config.yaml
gain_aug_db: 6
noise_aug: 0.002
encoder_norm: "groupnorm"
encoder_depths: [4, 4, 4]
encoder_stem: "single"
text_encoder_norm: "layernorm"
text_encoder_mlp_ratio: 3
text_encoder_head_dim: 32
learning_rate: 0.003
max_steps: 3900
final_lr_fraction: 0
warmup_steps: 390
Rows from block 3 of the audio encoder of a small contrastive audio-text model, named by matrix and row number. Rows with one number belong to one channel. Each number is 128 + 24 x the weight over its row's rms, rounded and kept within 0 to 255. All counts start at 0. Numbers have three digits each.
After each channel's rows are labels from the 100 clips, of 14976, where the channel reaches its highest value: "loudest" is the band of the loudest frequency at the time of the peak. Only what is clearly more common there than usual is listed. The data: single English command words and digits, spoken by a formant synthesiser in many voices. In brackets: how many of the 100.
# convs0: first width-9 conv (encoder.blocks.3.convs.0.weight, 96x96x9, each kernel summed), inputs 0-47
# convs1: second width-9 conv (encoder.blocks.3.convs.1.weight, 96x96x9, transposed, each kernel summed), outputs 0-47

convs0.83:173143169150187135133117146127127116166137186168158148126144152117145141092093088097088131129098130094154101179139128138139137107121153119116151
convs1.83:105103082133135134106113127130102107146136166164150163148177214158111134114053125115124145129141111152122171141122146155129134097128137106142075
loudest: 500 to 1000 Hz (47); 250 to 500 Hz (39)

convs0.43:105150101102136084109144136102131140125151170108112148069087150129099120129146143164142121116159148108142125137124093103100102114141115168138131
convs1.43:117099107141076117132109111097145141138061139155120133118131115108120101123123118105160120123099128173147145140126080091161139143114137135138142
loudest: 250 to 500 Hz (56)

convs0.41:094144139127110124121156173148142125135090137125130148084153122120101193134118113171122110212121098165124130093123101169096126125124131121118151
convs1.41:112145149127132188139126082139182140150165106141163137109128175123132119135105141123109144078128135134136123145143137156137098122145164131154136
loudest: 500 to 1000 Hz (61)

convs0.80:160122148125112141154081118108152115148131130148131122158183130106148126126089124110113145126086074137122124164182179184157117143115136096106131
convs1.80:098124121113136174134116162157145088109117132185177112147128120103105081127121109156114134149140121099164114137115147119064163149148111142124124
loudest: 250 to 500 Hz (50); 500 to 1000 Hz (36)

convs0.26:120144083149165134147134166125118141100106117089100129127097180126146120152099112141117154092138096109121120115123120125108126137104066112121125
convs1.26:101124133108086089081112109095154116181112142161154137142096149141114134103121127127154124139161131103111195132134091124143132130118146120148136
loudest: 500 to 1000 Hz (39)

convs0.10:138175137117101115130125138121128117156152118153127111166123157111120101111133135100114120109176145093092189101121146167073118147134171109154138
convs1.10:152113132142109128142125170127116143137106121135139110136147119142104135103164110112178112130099147118092180121132147088081135138142111121128116
loudest: 500 to 1000 Hz (47)

convs0.50:134142104084119083133127129146132112114134104131120155163093144126140130076150135136119118125144112133141109138105153096100124117123107112110196
convs1.50:121093143088114119154147117130127079104156107144136115110168118165128125171122163167148138138144159155121088173156164143113112109079135110110147
loudest: 500 to 1000 Hz (70)

convs0.87:132123066128120134133136109154131107156170118145113126120121151123105111146164144133152115119132138167106195111158106133142142128150114132142073
convs1.87:207140148138133109105130165125134097110179137162120143128143139181149096144151136124119140122155106166127054141132151137111107071113114087106122
loudest: 4000 to 8000 Hz (36)

convs0.3:104137116113172117194147124120114104101138155129153153114095148130108083156097126144115161152071121137126100144087102116123076116081129145138132
convs1.3:136149095108103139153141117115113071123148153141146112105129077110136067132153144145121152107090116167165131107137086127138148152119143132150088
loudest: 500 to 1000 Hz (48); 250 to 500 Hz (37)

convs0.54:105108147134131093113141126119102109155144181117104128153172142137116158094143093135172137071110105124111177091125163136178096141129123124164088
convs1.54:146139138138163109125133109128143119136129148141129123100100140087112171157152161104138165140103186123146130125129051157183126158159162136119082
loudest: 4000 to 8000 Hz (58)

convs0.66:110164061161109102133178169104125117091068143133152117115122136142152111148131137158157152130096090111132142132141129104119100125112074123076097
convs1.66:139106135131120112179121093178113166125104131073181123137099080132121110125156132133101126105114129094105136156149165121133120080127111124117151
loudest: 2000 to 4000 Hz (61)

convs0.29:150145123177132134176173128111151123131107126110115151116087120118125114193104156139136118101085117142118111097096124124141104132099111149119133
convs1.29:154139103198114146137156090110134132117093129088088116135136143119156136097172111182138132118144115123082160145151141136172123133099109139140157
loudest: 250 to 500 Hz (50)

convs0.27:132121157137113103135136100141166132164108155129148153129107086141130134153160123156153124136103086137155143163129113160170128143115125142157149
convs1.27:148146119115155130136112167144128155133147094103152114144139149179162160120174114086106106133130148147105143114133121170194132143074146137091137
loudest: 250 to 500 Hz (44)

convs0.55:165107093134120119130112126119144130116094126100138100153086140130126128123141122143116148121129118108126139154146117181129103140173108130103162
convs1.55:144144130106164116145139119103156168130135103090117130103111084113141139149133113149122127127103149129136134108103121116193123122136099143123085
loudest: 250 to 500 Hz (55)

convs0.51:149177088107153131090140133146138103139177114141088166148100155120126149139114177177165126149173117106106133128123111124092147141129106157150116
convs1.51:175167118126129115133152113073115140133170132165138140111116094122147109124154146151095120145149102067147124119101136093123118127116160124105093
loudest: 250 to 500 Hz (37)

convs0.21:113089070128097115125126140137104112106132143111110104155153151154087092145125134122127132114124131114124145195158147100169122123113099151123173
convs1.21:132119136175109137151119114140104130125113130158149082121068136110111112092119124148173081152108109155183105117122088140155115142073168158126125
loudest: 250 to 500 Hz (46); 500 to 1000 Hz (44)

convs0.95:201128104150117089058114110096133135155141129118103099152105169135128120125115110182084145142143141124131128116146150136145167144111135118151124
convs1.95:128147132136154145119120103161117122167148198166164115162089202132131134114108122125099097126124093136125161152153141126100126113114106113144132
loudest: 500 to 1000 Hz (67)

convs0.70:135181081155138124139110144130115144129117154126125147149111135145116172155090127080110132135135180147118160113132068121197180160136109163116124
convs1.70:118176137142111147117132155131116107134106133125093136126095138144150112133185147104095148094119114113165151161122182165093111085132104116149133
loudest: 2000 to 4000 Hz (46)

convs0.47:155105132094068122157105111092154122151129100134153141159130099127108168120138129103134133157142131182140112164149129122124139151141103151148150
convs1.47:143116123127103093143132135164169079132127144106202134138150142154149106117139086107097091126110140112142087096171163144111133107149075122170120
loudest: 250 to 500 Hz (41)

convs0.49:128127135128095152088135156098150121117152149154134112135156121130143106125111073133100127126131129144133137156123094110112127135093157110092126
convs1.49:153111147146096097136121150104104098120094133104125108131145086146112138142085133106141125124106113129120114138119155169157176130147137132142152
loudest: 2000 to 4000 Hz (79)

convs0.37:090101117167112120094123104097174128092115136152099136093139131120166125154109093139110152173134099173138160127116119121162167114103163135109121
convs1.37:099143120134116136139123160190160156125142166144109133144171155150106181130120154107153116131161129133181138139133127124153142136102172155147142
loudest: 2000 to 4000 Hz (50)

convs0.17:173125130139107129097107178084075114168149172130133107138099141125118151136168145145147131109121082099150151164131094128115111112083127076083145
convs1.17:091114170105128134151120113133133106177118142135131138110104124101103119121071128101161106129134121109132140142113134142149139135107113098093166
loudest: 250 to 500 Hz (56)

convs0.22:134143136149148110141115162094074120117145128061069132144117098130145146122161160109162143157170128119115178146132106129133094151147155131159138
convs1.22:129122187125111142106111172142113115110130156146118147107081120120127142123197133179133122129130186141107089143121141107115115130155123111150106
loudest: 250 to 500 Hz (54)

convs0.35:077112104161151108121115137160116135103143123101146186120150118121119103108099119114127147161181115128139149113128118099106121115142119124172109
convs1.35:159138123075115073109132124103130122167136148109183151130131103145108114126124166113087082117091171149158133103084119125140119162149146084114137
loudest: 4000 to 8000 Hz (49)

convs0.2:089139149178127164122111124056124131161137108112166142150197116165129142139111095104143157160136152131124121129174126149128144147144142117111105
convs1.2:148144071102147121126139130102131164103109108111078136133153103111139130149133100126141135123140126056121108142133136138153208155112139129122104
loudest: 250 to 500 Hz (57)

convs0.16:146130171111136130133119122093085144097130105201172124123144085126155123118131146159081096149147160118086121165135105132133097125125112133151119
convs1.16:116148181100104155145149129115104127144108140123136158097161119147139138119097077110088115180100110129144111103140125163141099128119136150131129
loudest: 250 to 500 Hz (59)

convs0.31:062135185129152109139125135160134124089104143070138179104109129116105088129126140150143150134167158101105150122132109119143144132157136156163091
convs1.31:098111166095145076149133127119149115100143132089100136140079092134086105112149123149116090147112154171139154136103112063097117153149099131110118
loudest: 500 to 1000 Hz (74)

convs0.20:159149120145151097131122153128093123195135127140136113161136120156134121120135081127117142103185176130125169130128123160110128127129162114141160
convs1.20:118137136198144149122122155141149120122129130128097090162095123157095123120153142151151124125111153170136127126100109105165107126127126130100113
loudest: 250 to 500 Hz (43)

convs0.39:086111162097140163085123142092155133144124119148075114115140107140074099156150116148130133115107119172153099118125133177149143172127133124130171
convs1.39:104073167146105128105138096131153137131136125114112136094124175140155124144120139166177137117103129126117114166117159097146153119122084127151130
loudest: 2000 to 4000 Hz (46)

convs0.74:156113146173127091138118125174178124133135194177161151156143113157130155157148109086159137145112118133122134125130160101083116129130133099146107
convs1.74:098125130158130118115136121156158132112096113197110083119136111149097123111087169097156116128120131165116118114151107130122090119133141128120162
loudest: 500 to 1000 Hz (76)

convs0.38:115158163186147108126133126100151137148181139075159144151131141133128179134124127117165122121111117125115133098172125173166124158095111156088146
convs1.38:138120143117093132091129097114163134108116108140061118121134090131150109109101142101131121101140141117118153144081122161132131119137147108153067
loudest: 250 to 500 Hz (39)

convs0.81:122131145112134102109097170159064123113104124174155093114163148104127101154165148135121132162120118136131089119113128098088150130114150147143151
convs1.81:100109063139163135141140101129116126094131111121153131089169135128158182149098140134158132118133124158143147162144154125159123156115140128092093
loudest: 500 to 1000 Hz (72)

convs0.44:144105125161115128083108130131151124171121160096085112134106110128105140139134085100148086146176152124089120118106129108151133122138113105167156
convs1.44:137085127173137138116106119148185144129116097151133123114113127122130149115172103132120103151158165063177122132140126108159106112149073098108157
loudest: 2000 to 4000 Hz (80)

convs0.59:090119157147151082141119158090148139134099132082097171125109169118144107128126112130097135098125142123100121156098098135160109170076139125120173
convs1.59:184128211102129123130138113113131120132163141098100128128129094134135140139091166144130166115122116157154104091162120150172162123079152119076162
loudest: 2000 to 4000 Hz (41)

convs0.34:143156207126179127120142150096113118102126145128132163148191156148113090147145152124143164129105127108109109130120125132105136088155143122122096
convs1.34:121127108136140136161157166087105173133112105116078116152118097118179143153097109154110138114164103127140127091118135141130154105113123102084098
loudest: 250 to 500 Hz (71)

convs0.89:069124136181161159132114129131128133125147107155108125145124124121104138126103147158142097125136131095120212131148080127130097125127131105163113
convs1.89:127109189118123081146146186101121165132148124125153112140107139104110095157138108126104104122150108125169115093111136151127117118143172098079129
loudest: 4000 to 8000 Hz (34)

convs0.15:124132121136129148122120144106144129116108145080106144107132118107102098145161141202131110128077144126134141098132110112127096142070128139149070
convs1.15:141093163106141161158115113158121109107125111158154105109144103122162123130141109150130117118158126158104097091085139113123101160136108128141100
loudest: 4000 to 8000 Hz (28)

convs0.86:132118124161129166107119159128123130110157090147125110132162132126115165140098131156144125163124093120124205120107132104112086157143139152154126
convs1.86:144118130131115081167137149095095124132164139139147150170134114135146167084145106122063109137116106123114057159123121160132148166147148157122154
loudest: 500 to 1000 Hz (63)

convs0.73:174116147144120087113193124168146125094101131109147112106124114083103116129088105183124113137106112140137121124121173091134131106106170142182138
convs1.73:122149152126126133135125067172114142152128123153172116120154103086136109117134143124140130098105081145151120124075112097121077169116144103132193
loudest: 4000 to 8000 Hz (66)

convs0.67:113123112132148139103131147155145138175110140131091133118117114139153138117136074112081133128129106104150142113131065117130100126155097121129095
convs1.67:139154131100141130160114146130123152117084112099119129131142146118150128153121137106123168139122133105180148135140169176117188123141088117148183
loudest: 2000 to 4000 Hz (77)

convs0.79:161138143113133100180154146098078114116154090146129121129165144110154152130129108113111146104152089123119111175113091207108108179085142096158151
convs1.79:158144104180131142134126142089095103144126099132126133144151152100151110102124099127122129146119145114091168110132159097126120086151131157183068
loudest: 250 to 500 Hz (41)

convs0.46:166127132132092144118139107121139115135152109154110119153093074120152161097151114135191126133125132121141105150089133142200135185146109142073113
convs1.46:119133147134111169100121147156173089139109151100141138152090142151124126145134095114130164137127153114132118143133124077109104098149059138118129
loudest: 2000 to 4000 Hz (47)

convs0.45:149174153106158115116130117104098129167161157132108151157159158130138058119141134142122133095125158105114141095101157076120122102121099131088084
convs1.45:117129072118110132115118159105101093110114138109134086102158118165123124124131112099134102126118141146123138135147098104107141111159192101141074
loudest: 250 to 500 Hz (44); 500 to 1000 Hz (38)

convs0.76:131102140137125156152148125105142138157153122154155115105136142125161092144141146121108123136175125096091122088131161094101135152114146097138132
convs1.76:130120140116158139168108119118136124130133131140146119161128131133107134105089157123172135166133130125139117104147154129121117104169129050113151
loudest: 500 to 1000 Hz (73)

convs0.48:178124139149153162139170162111105136100138089128112093118143090104137134167111141177188122134153118176144152122106097123128121096091152121146137
convs1.48:093145122149109127171154117097137117155187102147141105119164140100144106118136151161130129165123105126128099156176125130132124137171118147093140
loudest: 4000 to 8000 Hz (68)

convs0.90:175100132144098118102122145111152127134124167127121135149129168146132135107140131146116132104094109110122048122142134154136114148142125125140049
convs1.90:103155143126145138127155082112111101145128176143142157132086130121121095131104101129124098125089111134106091116137123111098102138055126168151110
loudest: 500 to 1000 Hz (35); 1000 to 2000 Hz (28)

convs0.82:170104139098131136158136154130106118139157126133067152122146129103103096122138166154128115123128163109115141133120149064096121151130085121154142
convs1.82:120130085120153127134141198129122105127132117142123155083144136086093138125114131116139143092133157138128146162096079091186171116106176150140120
loudest: 500 to 1000 Hz (61); 2000 to 4000 Hz (25)

convs0.52:174117119107092171130123104184159124118144150165082138132131154123154134148159132151125143162156147151142154143130146115074108144122129130078155
convs1.52:099139152159126120080108134116125134162164129174184126125094091137105151152140113140144166141136106138100080112134128128085099121096137126109166
loudest: 500 to 1000 Hz (42)

convs0.91:107118100153121103124152102086137136138092103135160101107121132129056119118114145154104103171165159165164117101149152140133125117142147135144113
convs1.91:129149076117136097145112118104141117132144120147130132141127131102171153161189115157112119115147163101089112101125122136132090129125171137137153
loudest: 250 to 500 Hz (40); 4000 to 8000 Hz (31)

convs0.14:150133143065124127125107124177164099127098137117126140105125117132159095134107142151133102134132142107121156069137133093147099094142168108157086
convs1.14:114129130117130149091115108155096145147138107147083127096160101131150147123144120132094094130115114150152136101123109132126133128167151155124141
loudest: 4000 to 8000 Hz (45)

convs0.40:126131122173135119098170089118197118099153125140127140154134161113139101129107127153124142126098098110161110103127133175133130173157107105172126
convs1.40:151096132163139085104144127098103130145109095146123135107134118096109136095132146097120124148088129100122134113108117131145063137072183154127091
loudest: 500 to 1000 Hz (69)

convs0.23:123115108130141151132158131156101127148119113149135119142146145108129125140189079118135131121172140152125127111119093146145079099127135130116143
convs1.23:115145121101114145131094136140130142115182140146125148142113097120147126127097179143176131120132152162124110126120137093160143163172116150141168
loudest: 4000 to 8000 Hz (43)

convs0.13:115160113134153116080115096145132139127101129145160134159187127096186123138171095109129148143150114133156116139108114112155131146118147122150135
convs1.13:124124114109127142117160160154098074106132138120132112126161121118138124096101161137083070125116188119121158101146146151120149122127107121157130
loudest: 2000 to 4000 Hz (43)

convs0.1:112125141159125111137130133114124098068147104093104094100126108110099130139131122184110153085048121095108106134107104125128110121110112146118108
convs1.1:149184106126133104089125081135160112145087127172158113124157113122087140136130114166127162104150107122131159132110088093141138120114122133126137
loudest: 4000 to 8000 Hz (90)

convs0.32:133081137142076125114110158145144097107159128139157185126124110164147142077087093087139088099130135153138118118129124134130114070149115145122121
convs1.32:135147118123116162122128131144103106111117096112124134109117098087132121129161181077139147121134096157138120106162127111115159114141111065085131
loudest: 250 to 500 Hz (46)

convs0.85:125120112146129144123100153137105141138171130106151148104134122119149143139170166151167118157141130147135210120123120113104116107160174141162120
convs1.85:108111129128147125102114164099135106111152119167112109101155134113122109159124144128134163113109097174080104086101105132098093122123120156123190
loudest: 4000 to 8000 Hz (78)

convs0.75:173140081130141123117133132167148132138177106131156144129146133118112126124107133128089167122128126150129091126120160125108141128119096151148122
convs1.75:128133115127123157140140081143144166134113119192123089138142121132122090132154181134128113118131085151129112126099121075082093158162151168133137
loudest: 500 to 1000 Hz (82)

convs0.12:149115125120126173097153121069097125182117187135103124137171154145153111124147132140109138139136195104114133107125157071148130115083091122116099
convs1.12:108087107114116122138158177138117127142134114152150119125166140120116095120109103136123126111092095137128150130168077147119114113118128105144112
loudest: 500 to 1000 Hz (66)

convs0.6:117146148117124113175115130104119119153128157078139139148130139141136129096139124135139103112119154165121161140098051125163117144162153112135117
convs1.6:163150168094133110168130137134148141141130112149174118140080128127083126119126103111124099125145159153131109142181136184101095127173116132122120
loudest: 250 to 500 Hz (58)

convs0.84:088126083122096129167135166169111113151161163156112080116107156141132109103142112129132085127139140112151171138094132139101150126133108108134173
convs1.84:148124168134144102126171135142151139133141129113160137150146154123100092142114128123120146128144129147114084108157123113161116139067140103164169
loudest: 250 to 500 Hz (40)

convs0.78:131122143113133095154111171144139136117164108147122129150135164112170145153107139111109157136110126158157123161138123213155122141135170120080137
convs1.78:120156099177134116137117107128095109100112111132140126117166110088120114129155117135122160130117124117114156103131147119093127093111108152140087
loudest: 500 to 1000 Hz (71)